{
  "conditioning": "class",
  "norm": "layernorm",
  "mlp_ratio": 4,
  "head_dim": 64,
  "qk_norm": false,
  "moe": "expert_choice",
  "patch_size": [4, 4],
  "width": 320,
  "optimizer": "soap",
  "eps": 1e-08,
  "precondition_frequency": 50,
  "grad_clip": 5.0
}
Rows from expert 1 of block 3, named by matrix and row number. Rows with one number belong to one neuron. Each number is 128 + 32 x the weight over its row's rms, rounded and kept within 0 to 255. All counts start at 0. Numbers have three digits each. After the name is the row's rms in percent of the matrix's.
# up: expert up (model.blocks.3.mlp.up, 8x640x320), inputs 0-319
# down: expert down (model.blocks.3.mlp.down, 8x320x640, transposed), outputs 0-319
up.488 105:143157140131108123168103142144117181123143112119119126109109127114099155075151118093120158134085162115114135169112130123142133132149080151107181095080106138121110100170179174121109178138140153085097150183120116121105166101192174161141129134112120160089110085099126199074117127089138120102095122143072150106138104116121113089144112067125147089187107117209115099099113102103117047115112093161142167114073138092171070177201082158133141123148129161197128093182117144122215103081109125068066168208166130060145120131142074151149125133148161144116139154112122112133125163107106133115092134120153157162118121101069167079108096098113096193102136100151106094110096107107159169154074142135111099082132156129098134133106114120119137109117110206164074141152072147164156132168126180157187134114170045188136084129073104126160097080159177080133098136137103086174145138098142120135103110079147128163100071178100202150107178147146108079116145154193114145126145114116102050119107
down.488 097:159101102094126218151087110144155143159140182157151125108127095135117123124050156100129069112107138190116113090080099131201108125134094147126172117143127041174102134050086133127148137056107082137105131122136142170130200126089151146121155115121052157162109128100126108103087152149140137163139132089165075159172128134171144170086210131149167103057084111089085131107115056109138093134145137078122150093089128139212134161147160160056097132173123126110112094127108101131133098133103162075090104092161137122130069075078122105113136101143120105126106124137171181135151131126147138148146077146132188116109109130114115146238161161119176133081182122141112096131086123149094151119168144096151102106156135144152123157161187123095141020157119126142044106197147118136154147123080142155140176142149095138070115110120114119142154141160104164122087066172140199110143115114136163099124154112117140077119154123157168147131126160122131102109129150174146117162134073132122113109102
up.489 111:106171137168139134139116116075097144129132137152108077082076136161123125103056156114161149126137123142154101133132183122173117136141148181122138119131099125192143105148125137120130090038139120103123156036132082114116120116105090114132137206142197136160125147118135163128102123081141074123064114103102125140072134167192138037178143126063119111158148134138117166118123110145150128094197132127144073149122150162141140082094165117131085089148115175159111153121169130109128069159156134146138075126115076207138131107114133132105139130080140139118156144087166129121084074106128104151205138117087052053138086093131141165140203127111114159099166151101099139134196118113116106230092145153096087125125181199101142131193099143152113179134125152112125098131127156102131194201105143145145083104149116145104115116144115124054141130110148170077098136086183153112116087113101118115099094109144149140154055122117138132083131187152129166075118159130050140153125110084136161169148
down.489 106:165108173180099110129127098157133131140151096181108095115140049123151106166145118083084128119175082136154141097103097135115113132120175145121089104071137114159052124101149106157110162125098126192141108180126138113098059166108122126147133096155105135125162093126154109145086181134149145117111146145167125145079088142082121114186098111054036155097109114079177129127114111095169085123087105112149120096211144133095200139101154085148160145122160106122096158094142130109110073116141126070183157166065106091089159135182145161071118147085096081108199121157132152145145107156116126129143136120112173118142046138127144065119084118168184097133132121143105104108162134089154102141083140145123098152117130102092125112209141098136115176106128104157192108089106096190099161162070120129122113155102177129102162151154100165112135126128133099082099146195163165124116144121056169153137137146168127121089093137115116113121131150132137176145159161098135151195114193255134136131099
up.490 101:135168162128126155142141128094124156107110102120109101173147109140134173172048174096096133109099167132147136136186128154201190173181134099102087137141136122081059163128155132135124093164127085089157182031091127155167082096132110066161157145150141126109101064112123079090167125126133106157139102121144167096152146131124143132148083130101098129163093103107135115087138077157113155151147064084179094107070112135108176148147158121118094142122116104152139159111148113128101128186130146167130067129165139183068167109075118194119162128036097152086136147146080116077147067154169179172160182143096067104184088158141151118172172159178122092099171120108087147077085162098125092124112082108111104061129124162114189117177080124130157148139120114098062134139135117067082085122165149139151118107132098153116175097090116110116134168172163119136093125115166167125147115109068146076106118102131126125124118146178188143124136117110131111131114143064080179190140137069131120137112
down.490 092:132074134117176125110135079128134155171121096099154091123147104145105144109206069132147055140140113111118154156102119129175109088130110182105079133152119190140122117074140144081149114128071147120094122133136125116145041131123141143112161096168100094126133064080143115100111161109106097059119128116113092094104134147103156149120187141170125179112123125106086121117130131139109141159132145188136098147190141156080122096169153051137134153071110124134124133077090135060117123117145121072117127162104154117118136141120085091110126115224128147123246129137139187100143132089178136131108155070152184121162096178167045136138110135107105120124110122126098126129116135032106077149088119102111131202105149114102189148148212073117100066116153143127191132116176105105107078158081133118110116177136146092119116142094167147147142175130117156156139136196101151117120154155059174151104147140131113084117201146143113137094140136104069156174211142093153121121120124136116166079151
up.491 086:154116128126118160116088151126141131173142123089111083135068134133139093149148191199111128115107095076127182136147109078167078143119095205133141167111096118175143141136124085099116155164134118102066167126159108164093080143141104117097090117096103115111075156124114102094097098151132145090146104140143150120190119139131111131080117061111160046169106119163173115160150146061090126130091118177121117118068091092107114112120102142108081109167105150115103090144100131144117084162135073132048113120129135117133130193115119151115148133139134139071085138154079137058133148161146175133065144139133131160115107115097130151090123122112138131195118084123112096119103214110161186161086104105153138141142102152072193082090085100117096106104122087144138155160087128208131163139095141081111107124141029168062131080117212093064159177110139124104115114106118149141141195059127141135145108071127155076093141134100136147169163132131109084159135194130136097157101149056132080114173
down.491 085:120118222148151124136123073056129195148041128166112126122112134135139173139109075138128110123194149129139176120166128129134141157174131055115127174118160179179164088074103129125106130133105140130104161053176123130120109131144142141111110112135050104137113115102130116175158167115122171179083113112152140166115152141148151127089119138104171167112111130141137114152123135123076114110141137168125088072112100157129104152110123129131108135119119115187151059149092115049171145140131142107141128121122219173102125141069141118130094132133101138150126149175200050137112104062086099154069144084124110185209141180120087104222169131137099109227134194129151136100124131153090134112194136119136145177169145133069117151087131174119122083107082170135093145155154094128199163123155124107080088128146121128114151102097157134134185076153126069156135115117168115101116119135137144082136140069090122122140134149140110151152117085164138087160127155186106161111145123035118141142140
up.492 076:119167160124163055126149042205124110154140117094110095090127151138089138133151185104113104083107146143135126175131142147188117131127116079122086148084083132143129073102168062107077098183073084108088175140110111106143099082116131130126161178096071102188066139121149137083140080183147126147094120145128095140139111088119136082090117067104089163166104116149121106096130155148109149156113157116087093133079161128057121092146156100169097115162113085147152127149126115109136092169070111115120121117108069148193100175075101129099165072119116158129083132138144150090135092094103159117122168174122109128109053108178149172116125107129123136178102097113162112164130113174127131096149098133168129188150149129129159082092056181186145090162100154143140110168141123133150121150106110074159148116089068133121129142080116087099130124150151163181159168146099169137132153070191167087167125137099125127112097177188100150124137068105145038148126082198087110147071091098108110128134
down.492 087:157141113148137113125138216102127155133101118190134202099154144102044141169038067147140155146085076160155097129144125098123112137191127149158102147153137096159137117165083124139114120093131205161094140124163085190156140129102127096167085125129133171139113154129108095129134149098154152111184153094113086098176129140117131153158106102088147072104119139203122099102107129152078109122092160140090117112099112122114169125109119122182101190093120087120115084124186172104118048154092148046111124087124110134140161162103135094116152114113097138124164099107164115149184120174141135122098125122154141158105126147125118164140122158101165124224071181126135127140120149117115161125157143169173142153133106146128097172152170042095147073120138148129073147132161147125085153102093134104115094133131050104143159202155149149172195096157128216125069126147144099093139085124146105148162062153107112141113133067168129144108126075188089034169112159151131139154129086129132116112095
up.493 087:127117149173112125076129136107152119102037128154102083127157073111096193162122128153165130158110139164172129061113155121143099143147185083121127117134124120000148124164098129088156101146089092159070120144109084162177103098131081116128186145158138137163145144063148178110107108121164102157142124095061135119060134107163107138145103188138088146130065118112150213086171119169093139149133091103118148142144065110127091122146095098186159133144128176152110102089087098113162130074096097129097153106157168124130121155116118148142161152109169146065166161142142128057170105162144151145174107149148083145094162113112105151115124103128156151135128174144140078127179098112162132110206102158143088126122170218143125141161134105134144129132094140130133182168130070146132098143142172156101131162136126080132109112127038183143134100094124142140102082123129135129172201130106146137090095133128181160085087180151060082130089134120155086114134089141056148103147136109172104159166
down.493 081:086103130092106137115083081115077163133154138096160202102128098131040131164132135129090124136126144091123107164141178129043106178185135179106110106140123152154135115117109137128160170123090108142129153137122116098136075139111146157133152130127180122109131080099108083113088140121121082156118095089152100083097137091111122089138145101146050127144119136109122195128139163116122094123042167140136177169171160161125083065133098098139130096161152125106140168139162118110095121108104146197168112196140113144100142180075108104078141113172133113071137164135117107105084109164112105116142175183110121149144118149164176150009097109148105120106091146126105152143129098144107164096127128130167148153115077204201102130150080140091160084141111154099152091136123131093111108119154138157125020132132155123083136160134123093082155109097097101110190118154090146115138143075129134132157074152147137121107114087154162150096177120125093140167183053097200158090137086057046131084118
up.494 084:134083115107092141165122130113135119097120137156134154105146131148113127130173083132142114045081136116129129152134154108126183104133102077112185120129136137134167140164100139125106143103061155140076178144136144146144130128101160105114078142141123048141131143149128123051103116170118163149115127102156087101115130114156087181086112145184105054152112150160152140100125158103190092075156157099102116130158145132110149100169117142075226169087152091145151150218150082090143091084162119137148177112159136156109183100134122118080134122107143149181174134099148133150110102120049091125045133132080153065167129126164152153108155146122118115116145092086109163200144066089129114139138114148131153073135171097127105136147143148170117076129153139103150223097108155124076121093127101157129092098080097174145177111116203132137114139142121166203085177160109102155200151087174144125119127118170136176108167129164088186147106089173182126066121068170126123117118102132083119161077
down.494 105:093140140107065155100171108097102143077124109193142114131146155141110156113086124121171177184125106117157109195159118112136132112147121101151201115110098095135143105142114142104163089212142135148074186130165149105195158161106072081107168129167127051131135142116137166142127200174100078145121100160115098111112159145116103123151103115117163152153129147123104140124149081109150168192161078127107141047103231132179113105101120132162116117138136130169138175170181172150128126083093102167096139126129102107124171126132095124131162126141121159182120084049107100132153131100186119105159159153141130110159110159129140112132146102098137176145117179132096135116154149131087076138080157103074126142104148150134170143108120079146160064176215113091112144180101148134140110081110139124164136085084117153131172068126185041142112161117124232147126168122076181128185117105144117114095106094082111140114155117183162114164165089071119120140058092166129118142128085156136130146130
up.495 090:161087135220070089156117168159097126121107104118143102155154113148175181111097099105123141124107131122136156106124133162175152119085136135126158131080134115169136119144163123061141106131130098085128144092171137119125107156162077156157187091117121055112109112109110149126180096133123106092119116106153062119127120141125148117137088118068072085123074131192142129128131121081052117112096128112091128124135090122137122066122131125108123198107149206142127133128099133091141133143143122104135111094120120155101080174063195182037146168153109202164151157070196167081166157137155149188158104115128156131127113163095105179138120143145115131120057115168091096157124092037160097111080135140107138142157177134144086139124151123159099176123103189131115098190160181123096129134168157114113139114087154138102060110103128176100136182130134079103084164131149199093182139099118185130167079159206113124116133047168136093140114124117122103119071131148166125148062116166119121121132
down.495 086:136111140168136085120104117184133198070119131161123117161164144117130125103158128145099072072162148096124150162148148154143132117083203112140030151098233109149159129149128134157104186136117151065097173141148158113174081170069128118138152121144108092085156153115133137091152141111121067151186139101096128129190129143137118159117121191086170088139175166129081145057159158111146135152172111156165121118163141105143082064138168178155115136152140150126154068084128156113141217133140115157124161173066110116124122077103179114136113144058178032156152132133103158129109100148107130205175151123133106129089159136183114123077154121148128132144122154131122130128101118172119109126148136118122108112091080158146077100102151075089173132100122092128101129134140086105113159138106130195095149097136159137132116106107105100107094148053135071132120137143073097122119108116153137084105096146011129137126150213136141133091130137078050088154124105102086140137139109117108125165115
up.496 098:094075119074184147092114107167122124212113162132128140078121122079129188133096172156095082166177089141172088141139081137170084129146146104128120069159153109125116139161109124127176168153160106111165107148152150131116103127148163138161092118065193170180159083136141135100098088145167114154189139135221167138060107109134120141150154097167113117103135079105129123126133122150104147112143105081145095079066143155136103123105153172209149105113103139201168140138114174083130122121134108152117081151081155119163138089068155101154141118187122146155059135132098156126144124132129126155113117142155147135060115128111138138107135161119164101133173138096123167089128129137116155218149124123157141133123090120119134085115090146167133172115149080145114120133085122165188073135162140153054041107118112092135127209106110125128195187085122105165073165113156124111114106091153207110138110133146070046150101129144089137064126171127090147123127117163105134077167153152060107125091
down.496 095:181169086094136124115185152168178082100088118126140152119128086199121097088131099129109206112097109181124118155113152142164119081145144177123227072134150101113118123162146148121100124131151162157072145070099148073127154150144127102123183182121112084159142140141124117234069168141082125094119157130136134126156118106115130089184219197088098087130064141204145161110155096131085150124153126134109125150122153154130130165131166134122073138119148133143150104150109108119104134151174150125121114130075110148141127149150108093141118151163119106083019126072145143088129111106168157175142110151118062167164094170059128151131122141217117106157063147146120162094217141137122170139121123118155179150157143111150099098118144089126145103099064163127085147189139146125121121148132133125097065104074100124166062094145095107151093144185106066157105126117127132087112155140143148144144086131176154113174121159114125139117126139084182124131171115109110145071140136140131131193151
up.497 104:136112058104113065100144095178107139089100152143114108097136155069135085112139111123088114152110068100106115137122130162144130091122122166157171138104099136081153142102123210093097098144121103111136155123126152140106161119098134130166132099162150126126137106079175157147128139160150169178175176161112123116114078080169115098130153149170102156175078131097157163175157133124092124146178164148178137120043134145144086109090115139142152152143138152093097126150119098146161127076146145089107150141128211157137143097130105090160101111066143113130101141078095127162128106158060070199106185195131110124155071140161119135163214084130131167145030138106128176163120055124195143189155131170140148102164137153123161111138124132103132071077116123112153116132198080144121124143135105088131125132135128142091124109152200192102096194083133163114149109135109116054101139099130093089144137148129080093150139079075118089101149144110176038061113171135162179155163149120115093141146
down.497 090:179150160105115147131162107056147125142149122111137105194169121017064124123163145151105126097130085107122090195176105119199170084123106097145048076201127110129120114170111123148135112074074121131142084150136128125101125143139183123123129151088066129135104141112093104167092095138193108119162171102138138179140101134151114174105161148131128157170098166080081125090113166094139108125136121167134126151144128121120119106154120180166037127166143057164096099151153155144139145123169169196156168181087192109140133158175160089125103105129105073114031152144146106114078064104191136138109128158102134174147129150086119133109161106127084145206129115146149142163082130141148122098128196125139173191121173126159113146076109117223139158140096096140132104148130170150101135092132133135083120116161126157112152211163152114140142173117135112116184126078114108134133157172138122155106103129146119095140111132151172128126125101150089097138107151131133135133091110101103061204163
up.498 103:079055153106103065079085110079135085142066137124164154127115145134166164140108096134147147116084115102125127166090122135131063157140105143101158107078137116163141163027193126147160138080118132143085110083089168095186147071116048067110148162178135157172127153098164125152108123150127155091135124120169091134140112136130109102062154117082092112108140077108117125150091126182171141121150143108139125142068161155134113100070121089123104127125070117103094166152106136106111112159172121162148144068169106121088172144143110172118118207173179106119077117107125144114162104104110167105133119109090090070066129098166214111138055077218123144124141138072113074152148189102136055143136111118165101092114120171150102163130123163118079084149108141151115171058136115149179107140121093107094108178099135151098169154093156165113122133121098147153154152113113135167117113133145150172102134137166102175069084114119108142184153098108158107096134132094187138128078079153119155127118
down.498 101:140173088112186171131092172134101149149148149061189155127130122130071090133138127069149077148064093144107158110100165121135102128090102109121103116086129167156163168143101129124095134125137098153088139143106113099097106112148117152125181151107074147129149145096125084175233081084133169149152176096088174124189152104105094164176125152180094117204168075116134113133120138166086120164141105107120117171123121102104107086127130087067142135106106147130109149137136095175207121118092116117227135149162079140080155127127104103186166187083155145110105120114144105108141123130128128078123119156136094109111166089114059154110092141172119147149140114150140059084174139097128140067127135103113099134157089079162104155102058107122116121152134135157064124142128142097119095120190127153110191137116132154153163123123126156122151120157105140143195109222121116104053085119108174121151129136109093191087128094084120195118123096134072126130086132101037080128111104151079107099161
up.499 100:104112174161118142120125072085123160163136148146186161137082065108127146165125148096088169137110159156170170154121069127137119108110091128122037156092224062105188090110132151091157099119114134101079127146110130092076079139080109153162146082098130130125159116122150072173144183128102129072064083154109098169087137160111113093120159202147135102084055129142119139145126094181113090120177167135148085146153154156167115130135152177145118156116129134144186097118135130144159070187140159108117168095076138118143106103125108091207167142164081080135210146134144071110107068106165166117144111100147090111081106081168120152123126129087218109103075178160106097118091090158145056120206134138159141103116129152179150161120130147142133080171103093115120138179130117116133115109120150054162124088136100115072131129143116142095114127130101128148181124152105120102065120139155101077142203124166156063118082108100130108140104140119107151106153107115110092135142109136146139094151
down.499 098:129139156081141151147060121164095072111127105117125130175070155173140123097152088137143236149088095126123142121129202130179107140107139127119091164036064124206171133122184136110135075137143140080161103167157137185125150141163110124141159123128169129118108099118150138112090144174166132102108113111122130085165139124140137133058165141061047108118147165140126124106130119097152145101144154076137133140179146131088107136104122206149151114143141121052145203088124071128150152137126156077139102165153066135128179091169101083085135144203158106126116112133183192084090183138093124107131161170104095064190142118112153139101167153193119119132096080134128100133147111098172082150205112091117117117121113133152133120119119157116144096116112145128123125075116143164197122165155138145108109138175071125105153083048111113181157092122088084138127129115116128135145182155118139172118199149101110143135167116107126140174124144095154121126125146148149214102147092093179129110171
up.500 093:112072074189107097086155123103135121121123158152065117104127138104140093104086106136100174197140178140169174200124079099094154163089064045092157123160152134171146139169115119083148157084160229073112175176133141170123140184128126083136135111065097128108109140115154116107143070100124122135130077130178097137090087118166145131115168152081149106114151107113082132129130187155059123107127097134080137139088088170154166143125164121144096137143166132081164134109114161130094115174122107125138148139044132185157101132107132151075163093123126120104161184145126122096110123201098142125143115125135114078168118134172136161115146111151082117124158108076115121131086101153092155121125116158171104172080162039141132121124159134124060087083162113107145110141083159120081123102125107102064131144172162066179123106144136122151113168098094086172115129170122119118151117178082139118128084109104141110165158172110104156144094078083156034190076086149153127098129142139175144163122
down.500 087:139164109107127185134196122199118078101139119166147134206124129159142095114130137100098181115149201152114178085081119101146143103089096136071147100060136157135174165134167093074127117195122125165185177130172132108129144145253161082162123140139147106178112134129138101183049198123107070142126109135138071129091139137056142099129073085111133123152202104143121089163126174147105159166125124131169119110149172154116130115157115154126103110116147130181178068122125143079145158143156108087144210145062121087149147125119091148149096105112095134173132117150125159109168156154126154138138078154136077116147127142158132138160161120156143130106099085109169136085089134076129076119188163123122137175141126113138159113138189137165073141122134118109162137102060109178117146117152121097094139129144059186213161042103098144106110167130112138153132139130087132150108156110106151171123143091190142104106128139120144091143138189123154116128116085164107158140138172102078135147151
up.501 086:139144123135116094097032090124127201129069146154137122138136140097048104156112134056143099154186163144125153167156144139111129086089163122146117157137117102174171143136120143164156147102164140166119082140196137192111118124109114123111114080120152144113127165132101134137095128101054103107062111121166108149174125118123117116163135092053117107117183121107178120122148129143137131084173122105124138078109119117090142148207131198084133179144148122127098073076106129135187155134106146094170113140125093081139088101157154103166112132161088152137143177069152082115142114086161132119148090106159153161162068113118019147132180186150116133161144154083187162185107100115115146093127116088149110147158123134123124125113141191154135132130140153169126156102149170143108145122097136063094123120116093121129100164072151136217118115183181133174158118174107171111155130116163178068128170177184093209097155061140149142086155158125127159108107153152070083128113128136168166155084
down.501 099:108105087084117075117089102127144155111141145083130108135142176105161153116126120139141079108097179122103121143120118127120127120120175149143176146160168162132110111051109108158111148109083118130070124150076132123093141106142051096113147154095101127136143085183105184114126102097118164156166135108171198123184134145149107173167146170156121157126115132060112135108127114134098181138153100144096106121066121124159126086077152166099122098139135113176137112070147179115142155124098111143109120138130133216153140097105123155135104138129177155185118115159178126150156109104121105129129201096145154181104169145181108164180097129109108134103132227134150143076084187105158078073100078132112179126139096076172127072115077112156200062138108136135150101190127098139187065173116154097145138140137120162188151103146105142057110145123146129148104136136134122128166129150174174176139159153064195206164090226140157224113115128134129100099113161103081105134097119090124129139120
up.502 098:140101129093104152100145122178114118128153157131099157119130094178120152059048107175153133108160155165164149123116105105103151127113169105098147091115081119154138128084130121107146185127124110093064205128150089110120125163102078133149129167133156135131129132095139175160139151144155174099136131117115147089129126087096126094086066174136152088143085174165094119157148106163158115116126118132109129128083175150107170133112080126154064140110131152093115113124102125103118099112212165175163151032113104091128143093072112170112126169119123177212111138115139108155136109163185074063117125170102067127073161139144066170152092069155155134101096095118141092133177154089121101163155119172149098104156120065160123136117060122065118083099087071134037088111085089221084119111167136127097081105124139131129164106160147168100150173140096186083145139113143175143083105098145112155079078165105104125071177112157112098108125159105149120121097137123153167102126143080171147123185
down.502 096:112134096185123128162134081163122131155095117065158062088134152165127173132172092062128154169128142130151159138155127149204139114173138067118142051136152163195060144119129170114151130149135121155110205103215141109175080110121185130144145092130104171147144104129134076148161098154091169094134150131099087144119118111124120160133175108167132144194185124193120109123183181146110092137143129123077096148130024121101105113147136133110159163173160088147125167114144165183144106124106090119159170167078155122148106157112144105183128156147102129140143143116117138123129113115137118094159080089101094164144123104111181088057154176159131116111137151164053132168133138103077179118133151135066131141114147104201121128132135072148114141152087123143000124114150146076112116137105143111095131162177141081061144098156104105133131119117115158102149132108053103111100099125117155088162146126126143131142099106134139122100095097132094092120113164107044134061096130085102121105111
up.503 090:099211144171128117116098148098079108147140169097148110157150153110170136140176150166105105135109180160145101177143143157092106157130136122152142140106150053093126157150119101123120119142132174113079150147170178192087051126108181084139116192126058058146145145114160091158177101127143130154121128150035147096134162111084158111146141144153126076109242132175087169114125115120123145110118157063113093142096103081138130145143159127126143141130167173120156078086120125119108146105149108190167100155041076142164132101129100175130157130096123174119112173134109137155153105161104157062148161106229088124181114099118117126136130110109165110081071093138147086123130120133113145061111101149124161143150107084088067114141100056102176089137091115112107135113095128084091157079120087132142163133127157121100148127145059152098146158134135123220138106143100143136127129172127141143152129107161157075111113124119122122130128041142178126123137085236111105151114146110137118112103
down.503 095:074092154096126145144173124181093170116184078087134121105100181170093206148119103134141143083083150125132121114153185130100098120131164121112059139090076115097125130142093105171135110045137119133082130054084151123157110132141119139115092164104162171116114114094124144089147153122155146076152112103144034104095141129115151166118079089138140129111142081145103133150113116135080134142132127103098128142099106124084117132171093077132095139102133172116124155113083067199113191103203131139135108101117137132097213134145142072085105112178110079132162111126144051124096171138144147131096063178136104146133155171093130141124154130144139112108106135150142142046167117087095173163204124139145160147132124112139184104123177178120182077109081116133122143064099141154152197087150104127097167094190142127132134133118117087157163142128154101141199095144170127127073101142109063113115112201105157119158127177121128119077132091139138108103142078108149221130135189090155084152113
up.504 093:180090123108110114103160094134058111174082066113092106094152096170086128198131114132161117159086124101076150134104099109116124125140146173104140187109093133151072159126164146112132070137088092171165187124117139130103092079114125134124153084163150160148099116061092149127098117133130110202147136088104189178170159168118128144104113129155150154198131130098082149136142124144161117108187130122069116121131162130134111154104127087123119130111130092161099138107133094144125119118117134200183106140133103192102089147055133078126168155166098167130163162170132116136083114113139098082156140146109154060106137170118057108150097083098137106100144121057107127126108161144080171254115156117102159086102157101178118108111087145136164158136177130154137128130153105118085209093082176097181160181154137099150175189110130205130144157121133168097095164149132080072133101083181107096108128130158110078172145112172167130057126150135142091136131138113099149116164099085156111125145
down.504 097:152108101176124069169142142105149129121144059101132140124139090115059070180132122099132072156130116131100132118065116131161221158081145071090117131099195091190100098091136093138143132074072083184074112123135125102108155121103125116117114125117128134079096122064125159114079178184146177100107144111193197131120097150133123098121148146138165101056105105178145118095096107100115127135117121098153154120071101124164138138116126155155110133099087158160090069093113162107085134144132148128147120136062093096121119154191106193084125099202124137140132151186110151115142142146082117158099108137143126143123103124128092094157175138094158158152137132154162108103101073130196203104147055153063149158156120114121108148130223122051080144120205130159150129175147174142109132149117149167172097084072118121089111137139139097088141132163074115089148123137125138100128163097120096168124203063193120112163157125150132127160149107131171179131127143141191132124110119129095143117128
up.505 094:179155129138064060104163115152138131139074123117082088081124114158127146117172118093094108142104173143136136151119070131153096142110131127129153080113148145115086133156164150108143104069133155197193168061095123069127157087135117112122140122155152095152114152132132132116151121140100093197114115115133091125095093097087117152117131154151134076132142159102085134138153057160090181132140133093103117126118125145123158118147139132106209151128073133090130112092130179171080163097107082151132117194154116166163080092142151029125152156145097116133124171151187049144137158128125167086108196108145174089139132072112152130176166103053173139129170092135134213144195172088117111099096116140137092126083098134174115092115165156131067204146162164127162103124118115197112168157133132109149144154114180128161119123110155133120176115087130138144069149107154094137179086062177145072109107141112116099124207143137163123046111115106177158158130094164115154103081140099123167121130
down.505 099:109081108157132116167129182119149124114112114170114167108129183129125105151084151114135125151147140109108119124126083144122131104185122096149174091142106069112197112136166117148163172117107114112119083128177152102115156117195193124126113096132098130116126083160144131140077146118091157134208108071050114110132114148099152103140087123072142146097093139136049160127113115094062113145154132116094103077065076129130131113134109101075104089139111180186145117095137178102166138126154130167138154121162127113112138119153117137086121131167131132135199196179107060111147115132080098157114151125103090148123117168111142141170160145160078125117100131145159130167149103147115126121159117118123116121120137153193090112087069172115141147130113149150110071154123135163147105119159140103111179089096165160122191076188187060109123195095109084063124107109226107126111093107191120163097177151148141133121150185129148161160111132148069102115176097183030069126167109057063183109121
up.506 102:143146178136164145176033116119094120172124162147179198131117147122087099128093142071162075149141153170095092174127093177136119183089118140133137155126100127125208102163120106096113144149115165165112115151147138123077138166139151115119074148157125133135183122043167079135140101123063078124188085113168218124120126150065095130121091100143111144153157145119124118133130164113153135154149179135126119119092133147122076126139154098091137057121056090102139118162108117125120128085100168114110168147162150098133128113143110148189124089082128132096156074149047105140110128085192131180143108209201176095138134144143109127083146095163162097097130106107159177148123113077120147175169160112140123164127124105138110117102133119091139121155166106159144087118080102038145135161139089178160153164138092118123151187098201131121121087133088180141123154113086141118141148134103154106148181167118134105118118157148095140135157131050097143148138135141174212078171115183163150174092
down.506 097:090159073123104158153109114071140060113116084103133099159095070151148161126140180155144070135132139103130122144128140103088104129126134093151183123162139119169130151092103116176112102144101064147142111085188109159123138116121061166150081099121118102141072133178096076089079113168149149179128109173118167176172135122159155126195108177132129122101104171076162123130119102116091098104168133108136126132162175134122170148073159098156150115154089122118097137143104122158152098122097086131117152133204130127139125136168116120114113153167112190148051131140185132111144174155144111071115086079086134219134089130108092120130160131143158152129122096124216179096152123096154094165178080123149116118089139113127152123133176143163166164164174119164099154108106140143147135104133101105175208098089113149153098132174129104141086113117142118168123095194147153126180080086120102123114154087162098132148010183146167081113131112169188101162100151154152021143136139149163117183107
up.507 103:114169079182146151131105117106075153146138054157105109124177097136147174116107150079104106162140206088116122107084174121121154108091182113100151133073056136118118120085124137139120156080137168173168168132164140085122122103139114078133153099171127114166117122138119147159143169089111168138138133103103153087052153139164108191159139130113146118134082192136140195128114147186141094124183114099167067109103103135128109137143084157126147131140156137133140173133135129190178110141126115131141143188107099179143093096119138120178111056142162173157097122093150173133110104142129143154135151223155182091116146113115168092119179156132132204081139120129070130109075168075180114078141134123092156104116162177092158097127089114122208064102148114135143153110125124163094130120173132069134135140116111060147167067067101102226126132103115100125169129077165101088134140094059161102092144101108166186087116159136115098135127111113151157135115125109115111093205132076121103097111
down.507 103:119046163142166173106095117114124211176101104092093073136128180108120150173126130121138078146056113088139173131133107132156108191115127112159095148154156129163087088159102156133177132126165106080144139128074133153139058141100139134116134159164151083137118120115119136114128114089151150121117102112182142139140131119122111148042179228156078114058169146126079090107116107113134108129064113118123147123166091131143023058160085164103165161100104090122118111079131074148097223148095133112153095137120090121105138145076137066058111107110115152094094149117125117136116108150150131117166119126094169119112129152151146143168148193122113110113122136139137127134071171150133131124106109096145149162117089090124171115081148124193105148110068134123191122117153077124129095130087172047086133171127060156124111126155128132076190088096136127132137128152117115084171189138107142105129130139107095112108151124121121130121127087104096099047142161045099135091102144134130085046090
up.508 097:110102158080118104128129157185126146159108115202128111108068128052127176137161091065103082109163110176136130141123125109152138112115080139119094181113113076145103130184120117120100132132137095077067120164185143059161119139118185142156099125129111119125154118142126131093101124130108153169105064120083091109104143114159157130127180177174137056108157126130152125170140120105166105125150108136136198117125096126120132125146112099058132142157154158123123079143102108096129173087094125131118045154133102118094103128152156142129098124175114125140036080130141208117114137133099134189132065120124122126107154108185159128126174119169159145134070167179060127142090111137090174102085149127136147117135145090077158130157119109132068087131156113090169146128117137221175124084085167177204090150168101149136120098173144159145148136175132108080125147167156091115119116082076190138184134147209109164087182142137132146214093145095150121137137157196156170114136128137180148168114
down.508 095:141131141143111106122124136176078066155106153167146120100137114100106062122112130122152177120193101082158106116112100138154134125115158149089236106106175148205161175115126159086187124105128111160101131155106137188067118150073180134117123187142127119167122118160164158124160160121028109143126131120099212142199166127117105067144074128157165183225139156123123179153129118028164127137085143099101140148072113125177170133071108164179126140150132124164144137123164161147077162148115126110173104078094125140169141126165163129165156167090120070111121111104176159136112112144103132094140129162153141137128150151117117117101127132124145140127080166124155107131134160149144056103156137110136126145124132145199131136196108119107159073145150185127166134137148137148140205067116142092102081158121179158126117112095123144131104119124147136152155116159104106125148166069143199195154147079149096122105080140138196152120126142114070130116131084114173073195114101121162117160131
up.509 079:113129156109140131128083165110149057075151096099129091162113110157115168150109061079143109151093150107118156143125079111142114146102140104129131121168133109137177140096137096140160180111120137139097163135184125132155126112129109128078163133200119158158182156120112158175144157159137089177165136087116055174140111164117090132127095108121112173153112100121128141152096168169088123082098121136103091167159060079092123127129162096163158087146135155102057175099158136139136048130120144138116122134157090105109107170116121100132138113152145142085170186159165115164129110108114147153130126146107149160075213124076126208103182113148118123122055105228151045127131133140096116140116127123133183164161100125121139147118143169095138148119030170109158112133129162148112141177120094118101179146089115113154078099112136066103113118167118100143161109156119174093101144102136163108115110124159139180144143158112188060038123128098124184076095099140225136154095068117086187117074
down.509 082:146125205161104156161126106176097116142122048131141155056140129093181149103120124125146165125157096129156147140131154104075147179093101104083116138157126130114130137160180077127130080120158080135139149120080115139147155114153171101115150127127160187144146131122125104108105152135134072099165158135140126162090126084094160121072130135097110163088121081147130140143166121085133107223093137085108167175134133134136089133107103106175066128107112103105096116093029131127108089170096152162117121132180139121113110131144194125140141131122184164207147164141119140104163122186180114133133118181108105093112108127159130142105109177192098099121066099089179130101140119161166124119103147088078107096117091135129113086086095165135109148077023106159138081147128182171120175074121118101074098116135133144172153181183161195106134124063078018094116136070169095078085106187104085124154148114165162129119161085100123155109154151127085199132121105129155134122137123145128142144099